From a checkpoint of a small contrastive audio-text model: trained on phrases spoken by 400 fixed synthetic voices.
Rows from block 3 of the text encoder of a small contrastive audio-text model, named by matrix and row number. Rows with one number belong to one neuron. Each number is 128 + 32 x the weight over its row's rms, rounded and kept within 0 to 255. All counts start at 0.
After each neuron's rows are labels from the 100 texts, of 14848, where the neuron reaches its largest size: "tokens" is the input token at the peak. Only what is clearly more common there than usual is listed. The data: phrases spoken by 400 fixed synthetic voices. In brackets: how many of the 100, against the usual share in percent.
# gate: MLP gate (text_encoder.blocks.3.mlp.gate.weight, 336x128), inputs 0-127
# fc1: MLP up (text_encoder.blocks.3.mlp.fc1.weight, 336x128), inputs 0-127
# fc2: MLP down (text_encoder.blocks.3.mlp.fc2.weight, 128x336, transposed), outputs 0-127

gate.224 [143 140  70  81 149  81 156 122 117  77 142 128 156 172 133 240 128 138 154  90 166 171 141 143 145 137  87 196 145 183 127  78 145  89 211 174 119 128 115  74 108 115 139  77 132  88 132 102 103 156 120 114 162 112 189 114  83 120  79  89 113 122 137 142 131 116 145 107  92 140 125 110 141 116 168 142 127 104 130 115 132 162 129 153 165 159 234 115  81 121  81 112  91 177 159  95 130 122 172  73 128 135 140 151  97 123 108 130  78  92 102 103 160  98  94 103 126 137 155 146 157 163 116 111 142 138 136 150]
fc1.224 [125 107 147 190 119 152  89 116 124  77 156 102 114 100 125  64 137 167 148 148 156 110 114  86 129 164 150  99 102 130 128 177 177 162  96 141  99 161 157 151 169 131 124 131 121 185  91 131 112 140 136 153  66 175  76 114 169 110 117 185 153 141 143 125 153 155 103  89 135 116 124 141 159 121 113 191 147 132 165 170 148  83 138 142 102 127  54 157 177 107 148 121 145 102  99 123 120 136 101 163 107  86 125 127 171 130 178  57 132 223 112 176  51 110 145 151 128  87  80 165 136 169  66 118 115  99 154 137]
fc2.224 [158 161 104 174  93 143 135  99 115 153 148 177 124 149 111 113 106 198 111 185 161 137 216 137  57 168  67  84 148 121 124  79 144 135 132 110 125 104  57 107 152 131  81 107  49 190 181 130 163 127 105  96 126 178 143 128 126  93 162 135 140 124  87 192 102 129 140 116 109  87  94 151 164  88 138  79 135 143 129 137 182 119  96 110 148 117 165 128 182 129 101 128 139  79 127 116 116 146 131 120  77 155 160 156 104 135 109 113 130 194 129 121  98 107  45 142 119  69 115 152 149  97 132 134 158 118 133 128]
tokens: "the" (21 vs 0.4)

gate.329 [116 127 106 160 151 153  73  83  95 132 105  66 132 136 144 117 112 167 150 154 171 123 162 113  70 139 122  92 129 188 127 174 118 121 117 101 161  90 144  83 120 129 156  85 124 151 111 101 108  71  89  66 105 129 116 174 111 141 130 127 156  96  88 105 120 109 119 131 151 142 146 137 195  86 122 157  82 119 164 173 142 101 105 110 122 137 152 150  95  99  69  84 116 157 140 115 110 145 115 212  95 138 119  87 147 172 134  64 199 205 181 116 123 177 111 133  98 133 129 183  84 130 178 107  72 170 137 148]
fc1.329 [ 98 157 171 178 130 170 163 110 147 184  93 123 168  79 187 152  79 110 118 147  94 124 131 143 171 129 191 107 177 125  85 142  85 118 118  56 118  84  97 117 148 118 135 124  91 100 132  32  99  62 151  72 158 129 117 150 171 118  89  95 113  73 130 172 101 134 130 152 119 109 105 144 175 118 140 144 104  96 178  41 101 119 111  70  83 110 124  89 125 101 149 183 110  91 102 155 123 113 137 131  89 151 113 126 110 102 166 117 112 158 108  88 146  80 104  99 137 145 137 143 141 167 109 110 130 135 169 169]
fc2.329 [ 66 158 162 140 104 176 114 117 101 146 131 159 138  84 101 163 115 123 137 108 168 157 111  84 132 170 132  89 121 119 101 111 109  82 129 101 162 165 154 115 135  93 155 130 104 198 125 161 163  91 149 164 124 109 157  15 116 132 111  93 155 160  54  99 129 139 141 121 133 148 180 120 147 163 131 115 116 114 159  90 121 159 126  98 136  90 154  49 166 154  69 153 144 168  80 152 119 115 115 171  95 129 141 113 109 136 103 207 174 116 127 192  88 149 170 183 104 177  94 147 149 122 151  92 133 142 161 100]
tokens: "he" (14 vs 0.3); "thin" (12 vs 0.3); "shiny" (7 vs 0.3); "village" (7 vs 0.3)

gate.183 [144 129 111 121  91 148 164 121 138 160 115 161 126 167 110 106 151  94 187 108 119 196 140  52  75 168 135 133 147 101 128 148 118 127  98 145 142 186 159 149 154 101  56 177 144 129 167  19 161 110 112 127  90  98 110  94 120 174  88 131 150 136  97 160 101  97 158 158 121 123 150 140 174 190 162 104 170 166 110 158 159 119 156 177 108 159 141 106 144 115 110 121 186 190 126 124 142  98 141 108 138 131 145  98 167 108 163 110  96  92 146 128 110  67 171 142  95 200 152  70 128 110 101 117 145  81 134 143]
fc1.183 [153 122 123 145 142 158 153 134  70  77 127 153  86 156  30 119  91 109 151 147  96 145  58 105  71 157 102 189 122  75 141 125 108  91 144 154 113 155 149 151 143  86  92 105  83 136 174  79 143 133 112 132 114 106 162  93 104 120 120 125  99 139 104 156  89  71 128 166 130 148 124 142 176  91 143  85 163 121 142 115 162 158 115 173 154 196 102 135 177 143 112 130 135 136 147 137 182 121 190 131  85 108 155 102  93 140 119 133 122 151 125 123 123 134 231 105 113 192 172 101 171 130 116 115  58  97 145 132]
fc2.183 [175 169 207 134 160 135 167 116 101 128 170 113 148 107 168 151 146 161 139 138 131 188 133 120  73 117  97 149 104 103  86 108 114 135  82 197 157 130 102 178 169  82 187  85 123 126  97 138 130 144 143 116 123 125 144 111 209 104 105 125 144 141 137 161 141 139  67 138 120  53 113 132 129  97 157  80 181 117 156  81 158 158  78 155  76 116 126 155 187  93 129 106  68 125 120 160 137 163  86 125 145 147 186  79 125 128 138 136 109 128 111 124 134 142 125 109 169 117 103 108 107 131 223 116  95 103  74 157]
tokens: "lost" (36 vs 0.3); "not" (17 vs 0.3); "watched" (13 vs 0.3); "jumped" (7 vs 0.3)

gate.158 [180  90  77 146 109 146 186 115 149 111 109 101 144 186 128  92  65 175 114 132  91 122 164 130  56  91 151 119 201 134 142 106 127  97 132 131 160 173 115 100 103 145 121  84 136 146 117  94  90 144 189 112 129 163 139 158 132 157 137 174 140 112 178 166 100 110 118 105 138 109 107 124  91 205  83  63 114 152 119 128 162 132 166 136 132 167 128 150 159 143 157  91 139  61  94 175 128  93  88  89 151 129 147  54 182 129 121 141 158  90 104 126  97  66 129 130 177  90 124 176 155 122 134 102 105  92  94 112]
fc1.158 [145 108 115 158 130 167  65 121 103  96 135 109 131 100 168 128 195  93 121 104 173 111 101  62 200 148 153 169  81 127  96 161 124 182 125 105 125 116 127 154 165  92 156 188 128 109 153 149 113 112  66 164 160  90 126 119 124 111 131  96 144  84 132 106 181 115 165 173  91 128 105  91 112  92 128  93 107 116 155 159  67 164 127 150 142 155 134  72 122  97 130 133  91 173 136  70  81 140 169 204  89 126 103 151 106 110 143  84  62 143 166 140 151  82 110 142 121 124  85  94 106 181 111 156 163  93 161 102]
fc2.158 [175 172 128 174 206 153  96 150 103 126 122 180 103 171 112 102 144  74  93 165 132 155 119 101 118 120 160 144  95  95 113 132 155 176 106  53 126 116 136 115 130  87  89  85 141  87 145 138 136 148 107 137 124 103 125 145 123 114 112  99 134  87 128 119 109 100 135  63 122 113 143 130  82 171 144 109 179 133 122 115  94 101  87 208 155 175 150 116 145  89 202 139 110  76 102 167 102 135 100  82 131 132 175 103 136 108 157 153 111 105 132 146  68 116  35  94 134  91 131  96 193 120 127 155 162 126 160  59]
tokens: "down" (17 vs 0.3); "the" (14 vs 0.4); "her" (14 vs 0.3); "cup" (11 vs 0.3)

gate.45 [135 181 139 130 155 166  91 153  69 176  80 134 158 173  65 114 128 111 143 144 182 118 136 171 156 125 150 140 170 188  91 131 150 150 130  96 151  85 139 153 129 150  94 120 132 155  93  80  87 147 126 124 148 174 188 115 126 139 144 157  98 158 120 128 140  74 130 106 178  83 157 130 184 111 130 136 138 126 103  99 138 155  57 135 112 141  89 154 138  86  66 133 158 186 170 138 122 140  86 162 136 152 118 144  92 139 173  65  81  73 112  72 101  62 142 161  88 128 123 144 109 115 138 183 105 175  72 115]
fc1.45 [126  63 170 141 117  85 128 156 134 124 124 103 110 133 160 119 185 143 147 119 112 146 154  94 112 131  89 127  34  28 104 132 115  96 190 178 130 151  87 144  92 142 157 130 138 150 145 202 122  63 132 123 108  85  86 141  94 122 178 115 102 127 159 135 134 142 168 154  88 160 109 110  49 133 113 152 162 110 108 140  99 120 166 133 113 130 144  92 109 121 171 160  36 163 138 138 164 137 165 144 160  55 136 107 168  95 101 185 159 148 165 132 175 135 100 125 136 143 133 163 122 132 126 101 173 143 116 109]
fc2.45 [138 132 129  78 114 141 132 119  84 117 122 162  69 220 127 116 131 144 133 129 132 136  88  84 108  86 110 149 136 123 123  82 221 143 145 102  79 152 110  92 157 158  72  92 138 161 136  90  89 123 141 160  85  95 147 124 162 173  74  81 150 107 119 112  99 114 151 103 106 155 100 160  87 121 131  88 107 122 160 106 125 112  75 124  96  83 200 161 110 120 121 115 175  62 163 109 132 212 116 168 133 117 159  78 159 126  68 122 126 121  97 124 178 151 163  93  89 140 146 126 105 131 176 102 154 117  73 131]
tokens: "he" (45 vs 0.3); "his" (10 vs 0.3); "key" (9 vs 0.3)

gate.5 [176 174 132 158 148 137 115 113 138 137  98 142 133 104 165 118 166 141 112 109 168 163 154 138  95 130 142 174 152 123 135  70 185 127 108  89 116 133 176 172 160 183 234  89 127 161 164 130 125 173 122 155 180  83 179  94 111 131 120 122  89 157 140 143 122 159 142 141 155  85  72  98  92  88 109 138 134 112 122  96 194 140 164 133 146 145 156 177 159 100 140 113 155 110 100 169 117 119  94 116 130 139 123 166 149  72  85 101  87 128 118  96 198 157 105 148  82  57 165 148 145  68 174 147  77 119 121 113]
fc1.5 [106 101 142 157 109 117 118  91 150  99 166 127 138 140 169 163 144 112 183  64 123 152 116 122 139 143 131 102 155 101  82 123  85 131 107 111 176  75 129 118 107 115  96 142 158 208 149 130 126  96 114 143 102 112 118  86  73  75 104 124 136 136 154 159  96 178 104 142 105 124 107 103 169 139  83 120 183 163 139 116 111 169  75  55 171 127 114  76 106 148 109 120 124 135 200 128 140 193  95 155 178 152 181 163  90 131 177 132 121 112 168 131 128 106 111 148 109 197 109 140 157 214  74 141 183 136 161  99]
fc2.5 [ 81 126  73 104 154 135 136 156 110 182 115 124 148 145  78 133 130 122 100 192 164  85 123 138 134 152  85 131 116 144 198 156 165 138 140 177 118 153 156 158  99 120  89 155  84  35 114 180 156 170 121 137 146 181 107 114 151 148 144 112 137  86 171 116 164  54 161  82 109 126 153 149 163 145 131 131 143 147 171 155 192 127 181 170  70 161 144 153 116 145  91 132 171 157  64  74 151  99 150 176 108 141 100 115 142 136 119 150 153 124 113 115  89 104 171 105 146  80  76 123 144 100  88  81  96 137 122 155]
tokens: "bag" (23 vs 0.3); "apple" (22 vs 0.3); "back" (19 vs 0.3); "black" (9 vs 0.3)

gate.54 [164 162  92 109 121 104 109 106 144 112 124 124 136 152 149  59 148 145 106 100  94 130 114 128 176 122 166 118 129 105 125 134 106 140 110 102 151 146  86 139 164 200 134 195 143 139 156 170 160 161 100 131 130 114 142 153 124 139 140 107 134 163 157 129 143 120 175 142 126 180  80 139 131 108  54  80 100 109 132 105 119 138 126 143 124  72 191 162 179  88 106  97 203 173 126  58 135 131 100 132 162 178 183 125 163 151  87 139 148 148 109 126 159 193 118 146 116  68 147 118 170 175 133 201  93  38 112  97]
fc1.54 [131 106 130 103 100 119 154 127 109 169 135 116 146  76 187 118 223  60  76 109 165 183 170 105 146 102  94 126 160 118 110 143 161 120 106 166 134 203 177 134 157 173 147 153 143 124 102  99 179 135 150  87  92 106  91 185  90 127 130 126 123 149  81 100 135 104 176 105 145 148 111 111 127 130  73 172  55 126 160 143 114 136  84 174 155  86 106 102 164 140 150 143 153 105 137 153  87 104  80 133  96 148 101 101  93 112  94 123 128 190 163  82 120 193 142 145 114  94 156 134 112 125 149 150 114  82 162  84]
fc2.54 [114 122  74 157  96 175  69  80 112  92 163 146 126 100 195 109 102 161 105  98 167  80 177 129 156 114 123  41  90  81 116 147 126 146 137 130 154 124 124  87 155 167 123  98 126 123 112 140 159 144 145  92 132  76  74  80 139  78 106 111 158 115  99 124 116  95  72 170 154 128 117 143 111 144  84  67 103  68 140 107 148 138 124 124 102  69 134 102 134 171 154  73 161  97 143 113 132 123  95 111 126 175  86 212 168 168 122 174 128 158 142 133 132  76 183 152 150  78 149 123 110 146 114 132 133  71 118 144]
tokens: "the" (26 vs 0.4); "pause" (9 vs 0.3)

gate.97 [137 130 139 128  80 148 141 165 153  43 172 120 139 111 190 116 141 145 184 111 108  84  92 211 173 180 123 160 131 113 112 143  98 117 128 134 149 121 194 178  66 141 137 142 155 119 145  93 158 131 159 152 104  57 129  77 108  77 115 110 118 116 157  87 131 194 171 143 146 134 184 157  85 155  93 130 109 140 144 127  51 154 141 138 114 152  76 142 139 203  85 121 123 103 115  88 136 102 166 140 127 150 148 104  95 146 119 103 131 144 110  93  84 139 132 178  92 206 115 114 113  83 129 163 128 135 130 142]
fc1.97 [112 130 171 169 108 108 120 100  93 164 166 105 183 153  65 191 167 118 139 180 165 151 112  84 145 114 170 136 137 156 109 127 190 100 146 117 105 116 114  80 118 114  99 120 152 109 183 104 124 166 154 172 188 190 135  89 119 117  95 171  28 161 168 165 141  78 135  91 100  92  66 162 139 140 183 141  88 115  72 111 128 116 127  97 135 135 130  91 131  98 106 121 141 191  97 170 154 148 134  95 135 133 148  74 129 139 103 185 146 142 116 122 139  96 172 111 160 109 142 103 163 151 119  85 115 131 177 154]
fc2.97 [ 67 143 127 152 165  66 104 112  88 127 122 133 116 138 138 189  93 123 164 153 130 112 176 155 151 138 111 105 106 107 153 119 182  87 130 132 119 135  85 119  85 100  79 133 108  55 149 110  91 146 118 125 116 110 148 151 170 116 202 148 102 141 125 153 103  78 127 100  87 122 106 188  87 134 112 145 178 102 119 110 108 192 120 136 154 145 194  79 114  81 164  81 167 153  56 111 122 165 152 101 105  62 141 147 187 100 131  98 125 144 129 130 159 128 146 128  79 106 103 138 154  80 111 212 138 132  70 107]
tokens: "he" (79 vs 0.3); "key" (11 vs 0.3)

gate.105 [120  68 135 143 152 130 129 176  69 120 153 190  75 128 159 136 168 122  84  96 143  93 135 102 142 214  98 122  98  81 140  81 168  86 153  90 184  54  88 127 159 159 105 155 131 117 155 143 158 103 123 113 111  98 138 152 101 188 106 113 101  94 129 141 180 140 125 144 160 162  73 143 121 171 160 143 132  78 147 101 147 108 127 143 131 151 192 130 134 149 202 100 128 176  81 146 140 152 111 126 122 138 133  55 126 147 149 147 128  96 163 127 113 128 148 132 189 179 119  87 117 120  68  75 150 174 120 107]
fc1.105 [177  45 109 147  88 118 122 112 146  64  82  58 172 111 103 131  63 205 160 141 148 143  96 101 133 173  79  98 105 120 188 159 143 104 110 151 128 152 136 136 105 129 164 144 110 107 144 110 129 173 138  71 129 175 114 117 158 161 130 108 105 133  71  91 119 125 154 120  84 132 177 129 155 115 166 159 113 115 159 156 132 114 183 157 154 149 140  74 145 114  58 140 100 138 146 148 123 144 184 114 121 109  82  67  70 151 116 101  78 132 174 122 150 110 147 138  80  99 132 155 114 205 160 144 125 108 127 167]
fc2.105 [122 141 109 112 137 114  93 140 155 130  85 143 156 145 138 180 136 126 141 149 158 118 161 139 142 176 108  77 105 101 183 133  96 118 107 129 131 156 149 107 133 122 148 122 137  86 161 183 142 155 144  93 127 111  52 144 163 104 150  86 107 148 178 119  65 201 147  97 146 189 107 109 152 164 149 107  80 113 152 139 109 151 155 118 127  92 123 128 117 114 125  89 106 147 129  80  87 129 120 209 110 101  98 209 122 149  78 149  83 114 131 174 106 166 155 130  93 181 155 231  67  88 144 142  98  95  99  78]
tokens: "the" (29 vs 0.4); "they" (22 vs 0.3); "she" (21 vs 0.4); "point" (11 vs 0.3)

gate.178 [113 146  61 111 149 158 136  66 137 177 144  69  90 180 116 140 114  81 172 190 121 129  90 173 135 147 146 166 131 187 124 128  81 160 157 108 118  78 167 139 122 189 158 109 111 138 106 121 123  76 121  91 120 152  71 150 201  94 119 140 152 101 135  88 118 158  79 115  73 117 123 134 150  82 144 113 115 112  75  90 180 156 119 106 100 173 130  44 121 159 122 140 183 117 134 101 138  92 125 114 156 127  96 152 124 175 126 167 154 147  85 157 139 118 145 135 165  91 143 119 135 122 139  79 129  55 178 152]
fc1.178 [121 127 125 136 142 163 165  72 129 104 136 115 124 194 150  80 128 104 123 129 146 154  81 158  68 125 157 191 160 159  79 109 138  98 121  63 107  99 145 151  81 156 171 128 173 133 170 126 110 102  91 102 102 100  85 146 154 121 122 185 140  96 155  96  67 130 132 127 118 170 122 146 105 154 169 141 100 118  84  83 193 138 121 127 135 176 150  84 123 149 181 142 122  84 124 103 122  98 130 100 116 103  62 129  98 176 113 165 165  78 118 164 128 119 166 189 186 110 132 129 119  75 149 111 175  77 184  72]
fc2.178 [112 134 143 118 102  95 184 153 190 127 100  98 109 108 161 114 150 139 149 111 136 100 177 126 125 132 102 107 167 148  99 124 110 162 127 133 163 118  96 163  80 185 112 137  92 153 180  61 139 135 120 184 105 174 173  92 131 183 143 126 143  98 165 130 100 145 105 165 144 139 101  96  99 185 127 169 147 152 170 147 192 102 123 133 173  44 110 148 119 134 135  71  88 172 121 159  95 144  95  93 159 186 131  99 111 154  32  88 128 173 118 103 117 134 113 155 106 142  89  53 109  93 134 126 123 151 145 176]
tokens: "measure" (72 vs 0.3); "orange" (8 vs 0.3); "bridge" (7 vs 0.4)

gate.30 [123 181 119  81 123 110 130 137  95  96 163 110  91  81  91  72 120 138 137 120 167 145 167 119 115 152 110 186 179 130 173 154 124 149  94 135 129 124 151 154  53 180 116 113 134 167  66 170  94  86 124 117 115 140 141 188 115 163 124 172 158 102 117  93 118 146 118 104 144 159  92 130 134 111 130 125  83 102 139 141 120 101 112 101 137 108 136 107 101 149  77 119 143  56 155 127 109 234  94 172 116 119 148 144  97  98 191  68 104 129  66  90 131  68 123 129 162  98 134 149 119 199 139 166 117  95 177 162]
fc1.30 [137 158 139 194 149 131 136  53 115 139 109 169 142 144 147 169 104  87  94  97 144 138  91 130 117 145 131 132 132  99 150 117 106 102 155 166 141 186  96 130 157 119 169 128 183  50 149 101  72 154 138 105 142 100 130  93 153  67  90  93 128 158 162 132 103 110 127 128 175  89 127 147 102 136  99 118 122 116 108 156 165  73 132 138 125 128 132 110  98 121 233 104 199 133 108 112 180 119 145 115 151 166 111 133 142 199  49 109 123 128 131 157 110 115 157 153  89 193 152 114 117  48  98  70 114 130 101 102]
fc2.30 [117 189 128 200 112 169  59 117 149 111 141  83 140 108  65 146 109  80 178 133 150 130  95 150  81 176 121 134 161 147 152 133 124 169 167 116 115 132 114  90 123  95 134 129  57 104 105 127 109 116  78 130 131 231 152 198 129 113  79 106 100 129 177 104  77 171 145 166 136 160  58 145 173 136 155 135  62 151 166 144 169 156 138 127 161  84 134 120 154 113  72 120  92 108 130 146 167 118 118  69 121 155 111 152 151 142 131 122 160 141 131 112  98  93 120 130  89  81 124 166 159 125 121 110 114  97  98  85]
tokens: "yellow" (45 vs 0.3); "no" (20 vs 0.4); "go" (16 vs 0.4); "hello" (7 vs 0.3)

gate.94 [130  85  98 135 114 138 112 183 127 139 137 122  84 133 141 155 114  88 126 134 104  73  84 106 109 101 112 121 157 139 118 161 148  92  74 140  96 108 171 106 103  93 103 147 115  62 179 138 119 177 145 135 173 138  95 177  75 133 122 178 174  79  54 144  99  95  96 145  79 120  85 129 144 142 149 145 130 151 114 123 222 103 176  87 121  98  77  88 163 132 175 131 126 113  94 180 139 108  84 153 135 118 144 157 125 104 190 127 140  93  84 120 177  77 158  39 133 135 153 151 150 149 116  97 123  75 121 126]
fc1.94 [ 79  97 153 165 124 162 126 195 145 141 147 126 141 121 138  94 128 117  96 153 133 134  50 102 131  63  90 163 148 106 167 145 122 110 121 140 114 130 170  99 118 109 114 149  41 115 119 144 125 147 131 125 147  99 119 189 135  91 179 133 185  61  87 154 122  83  88 167  93 135  76 113 195 135  99  97 125 147 103 131 167 129 130  48  57  83  96 123 138 119 159 143 105  95 106 157 123 193 136 131 110 150 122 164 143  71 119  98  96 138 112 110 105 104 175 117 140 136 172 135 136 100 128  62 126  90  56 117]
fc2.94 [141 194 144 163 136 171  97 157 111  93 128  87 112 132 143  77  72 112 109 118 135 121 139 108 123  95 116 143  46  62  86 106 115  63  84 118 134 136 114 186 122 101 160 106  88 138 101 141 159 161 106 111  58 185 163 105 138 191 149 114 166 131  94 103 136  78  76 104 202 145 110 154 127 142  96 101 168 131 130 134 122  70 114 109 146 113 126  86 132 170 153 123  71 148 113 126 121 188  92 133 142 134  85 181 144 134 154 138 123 105 113 138 125 104 215 144 161 148 181 172 140  75 137 163 109 130 128 110]
tokens: "he" (9 vs 0.3); "thanks" (8 vs 0.3)

gate.64 [123 129 159 107 118  62  77  79  95 135 135  75 151 110  96 134 173 135 135 104 136 142 130 150 134 141 151 185 192  92  76  89 116 105 157 109 215 106 108 148 107 156 102 130 143 159  99 115 135 158 169 114  87 125  98 115 139 154  91 135 102 163 122 215 151 168  88 179 141 112 138 110 128 145 117 113 130 166 140 169  93 147 112  38 140 193  85  56  82 128 138 150 128 118 154 157 174 168 109 175 123 130 118 110 134 165 113  91 163 149 127 119  98  88 104 135 126 189 173 113 172 119 188 148 156 115 134 101]
fc1.64 [201 141 192 138  93 109 134 129 127 140 104 157 113 203 197  84 146 121 126 157  80 121 164 129 101  91  75 153 112 162 170 138  75 156 128 141  97 173 112 118 139 132 157 104 142 154 154 144 115 116 106 169 179  84  94  82 138 124 134 179 102 117 123  74 104  98 182 118 122 167 140 125 114  67 141 123 128  97 135 100 162 136 172 125 112  62 162 161  86 144 125 131 160 147  86 110  89 192  76  56 106 112 129 189  77 142 119 142 112 186 114 144 153 144 133 101 111 119 130 118 109  63 108 137  80 130 169 103]
fc2.64 [105 112  34 118 170 123 192 152 115 117 199 149 106 110  84 179 138  63 159 141 144 105 104 164 109 124  99 154 118 125  99 122 119  85 156 126 147 108  94  56 118 125 109 168  70  58 101 171 178  84 132 132 139 132 124 138 136  94 107 120 186 112  77 132 142 114 133 105 159  94 105  99 161 122 139  87 149 193 125 123  67 134 129 134 160 112 135 105 123 102 163 126  90 150 128 112 175  55 162 153 125 154 123  92 165 145 113 154 161  87 179 158  90 147  90 166 167 151 110 107  99 174 129  97  83 146 169 135]
tokens: "down" (15 vs 0.3); "door" (11 vs 0.3); "old" (9 vs 0.3); "under" (8 vs 0.3)

gate.115 [134  92  69 141  84 114  85  63 105 140 138 116 120 131 155 136  80 147  42 143 105 108 120 136 110  95 130  89 188  70 137 142 129 130 133  74 106 103  83 192 127 126 145 124  90 108 168 119 102 137  81 132  99 194 143 184 116 130 142 168 103  86 123 136 119 135  48 128 231 131 155 119 173 129  85 125 149 157 165 117 118 113 172  86 143 131 167 115 135 115 163 128 145 159  93 115  98 155  83 108 188 124 152 155 161 152 111  89 150  79 107 119 167 130 112 145 167 203 111 143 147 112 111 179 136 160 131 114]
fc1.115 [150 164 142 167 119 127 134 129 183 135  89 173 136 133 110  86 115  84 119 134  65 114  67 135  89  98 142 168 151 189 216 121 176 112  88 111 137 134  95  49 117 136 133  90 187 104 135 121 148 162 110 123  37 160 130 165  90 126  98 130 178 165 143  98  54 124 107 124 125 154 141 174 129 144 107 126 145 142 142 150 147  90 133 116 144  88 190 118 122  80  88 104 107 152 108 138 120 114 134 132 152 180 102  81  97 172 158 180 112 169 165 136 151 103  73 102 136  80 137 116 130 176 173 105 151 128 129  95]
fc2.115 [136 155  73  85 168 152 148  81 116 132 110 145 113 177 142 169  74 130 144 119 171 112 133 140 101 154 115 154 141 176 141 163 131 122 138 142  73 147 132 158 186 129 155 164 142 141 132 159 147 101 138 115 159 172  85  94 140 122 105 113 247 127 213  94 112 125  71 110 180 202 184 100 133 150 187 120 104 140 124  95 133 130 124 176 179 134 163 145 147 149 137 154 164 122 148  96  83 163 103 177 132  67  76 114 158  96 133 145 114 176 147 136 152 153 102 142  92 153 124 119 160  86 154 150  89 144 143 160]
tokens: "the" (60 vs 0.4); "a" (13 vs 0.3)

gate.212 [104 122  85 135 166 112 172 113 153  96 156 138 135 102 140 106 169  75  86  95 107  82 124 146 123 162 214 135 124 129  98 120 132  81 128 175 121 131 198 160 205  84 179 159 180 135 120 115 178 108 122 101 108 153 153 126  80 176 120 161 148  82 116 154  75 143 128 188 135 211 142 126 158 136 120 128 120 178 115 152 124 186  82 150  86 106 119 165 135 125  97 152 147 123 119 145 136 110 165 188 195 106 200 115 101 150  93 117 121 109 188 151 140 161 130 134 157 121  96 166 108 115 153 108 113 161 105 150]
fc1.212 [121 126  83 158 139 140 162 140  97  95  76 126 135 119  65 124 127 136 106 116 161 170 146 151 129 171 165 168 200 130 186 141 101 109 126 121 155 152 176 139 122 103 136 121 109 129 147 110 113  91 133  93  97 100 104 127 127 205 166 106  86 114 172 182 184  47 174 147 121 135 132 139 167 117  89 129 126 155 162 120 130 161  71 116 147  70 137 119 154 125 191 151 136 116 164 116 157 223 133 181 149 132 105 114  82 187 148 149 133  97 129  82 184  43 110 122 133 126 144 119  90 109 144 106 114 142  92 174]
fc2.212 [108  90 148  71 122 172 118 153 146 166 144 111 170 104 163 181 126 147 140 146 132 108  93  64  96  67 134 120 133 147 153 134 154 133 148 145  54 132  96 103 155  98  94 114 160 129 102  74  65 111 148  66 102 103 160 131 153 117 113 172 186  87 123 141 137  93 131 113 162 139 173  88 134  94  98 150 156 148 145 101 160 158 114 171  86 189 135 123  96 113 113 118 102 153 125  62 140 148  86  95 107 104 104  78 106 105 126  86  79 137  91 131 118  80 172 109 160  72 128  71 188 171 125 152 157 107  92  66]
tokens: "he" (37 vs 0.3); "waits" (33 vs 0.3); "later" (8 vs 0.3)

gate.108 [ 97 155 155 113 120 149 147 176 127 103 124  88 172 119  93 122  89 146 196 100 151 109 177 168 137 191 118 118 166 164  99  76 130 108 152  57 128 120 112  78 137 175  85  68 102 115 136 163 129 138 181 197 131 152 109 137 108 140 132 156 122 147 130 109 148 155 133  73  93 166 137  88 152 103  94 142 137 130  77 130 169 138 136 130 102 144 181 166 122  54 165 102  69  93 125 105 103 105 125 128 153 113 118  65 130 132 171 145 126 168 147 114 119  84 196 112  84 160  99 112 169 183 123 178  96 119  89  78]
fc1.108 [105  92 188 150 172 120  99  66 143  76 130 108 179 101 140 175 165 157  83 145 164  94 165 128 149 155  59 179 143 165 105 204 177 141 115 168 136 100 146  89  85  97 152  91 101 136  97 100  88 143  76 151 104 147 124  87 130  98 188 115  83 105 121 211  78 110 142 104 150 131 108 117 133 127 117 157 134 171 148  89  84 136 106 147 139 132 124 170 157  77 140 119 114 109 147  86  47  91 171 178  97 168 122 153 111 152  93 131 100 115 155 118 156 127 108 127 186 152 140 137 102 174 136 136 134 128 115 135]
fc2.108 [102 134 129 112 165  86 136 118  96 120  99 144 131 115 150 158 103  81 141 189 102 155 165 122 108 146 102 199 121 100  90  78 111 105 136 143 160  90 120 125 153 104 109 108  73 101 146 120 105 116 179  69 194 175 107 151 198  95  87 108  89  69 107 180  90  90 122 105 137  69 134 133 180 110  71  72 146 170 133 125 102 144  97 133 137 136 170 118 113 109  78 162 105 101 123  73  47 131 153 160 117 137 169 143 116 158  69 101  93  54 105 171 124 102 133 147 119 161 145  86 136 141 169 127 130 124 137 139]
tokens: "lost" (18 vs 0.3); "down" (16 vs 0.3); "mouse" (11 vs 0.3); "house" (11 vs 0.4)

gate.327 [113 130 119 114 129  68 162 112 114 182 112 119  99  94 145 155 112 141 123 114 110 124 139 121 145 123 145 122 137 146 127 145 132 105 105 145  78 175 146 149 149 101  40 134 109 115  99 117 100  86 151 104 162 138 181 149 153 178 141  80 128 111 104  88 137 146 180  84 136 163 134 143 162 125  79 138  99 122 148 186 199 109 171 155 121 135  72 162 108 136 155 152 203 125 160 169 133 176 180 105 142 150 116 113 159 110 135 219 168 112  85  43 164 121 193 106  99 124 150 113 150 136 164 155  99 209 156 123]
fc1.327 [142 116 133 121  84 106 138 115  77 150 140 161 117 154  80 199 150 172 118  99 129  81  94 142  80 108 108  95 145 113 142  76 133 126 105 148  59 131 132 131 110 135 133 140 120 153 135  73  75 118 127 141 100 114 138 187 107 121 127 149  63 146 161 150 125 142  98 112 162 177  94 146 149 125 161 114 130 101  91 130 157 105 157  99 137 104 115 108 189 189 141 142 180  75 136 203 113 157  34  85 131  93 199 122  96 117  54 119 127 168  87 109 124 143 141  84 133 149 149  56 128 169 142  85 123 100 133  94]
fc2.327 [109  86 116 114  91  77 124 153 134 156 122 106  81 125 144 177  90 113  57 133 122 103 140 175 126 167 120  93  83 190 149 136 125 136 110 104  90 169 146 159 111 112 111 126  76 127 144  98  96  97 111 102  82 125 153 127 115 142 182 106 139 128 147 136  62 135 105 105 145 120 107 162 212 118 139 184 140 121 129 161 158 161 111 155 143 128 100 184 128 116 130 106 205 182 146 139 179 116 138 117 210 125 131 105 142 163 126 129 126 138 147 211 136 139 195 150 229 127  96 139 102 131 145 154 114 195 153 147]
tokens: "he" (53 vs 0.3); "key" (13 vs 0.3); "needs" (8 vs 0.3); "me" (8 vs 0.3)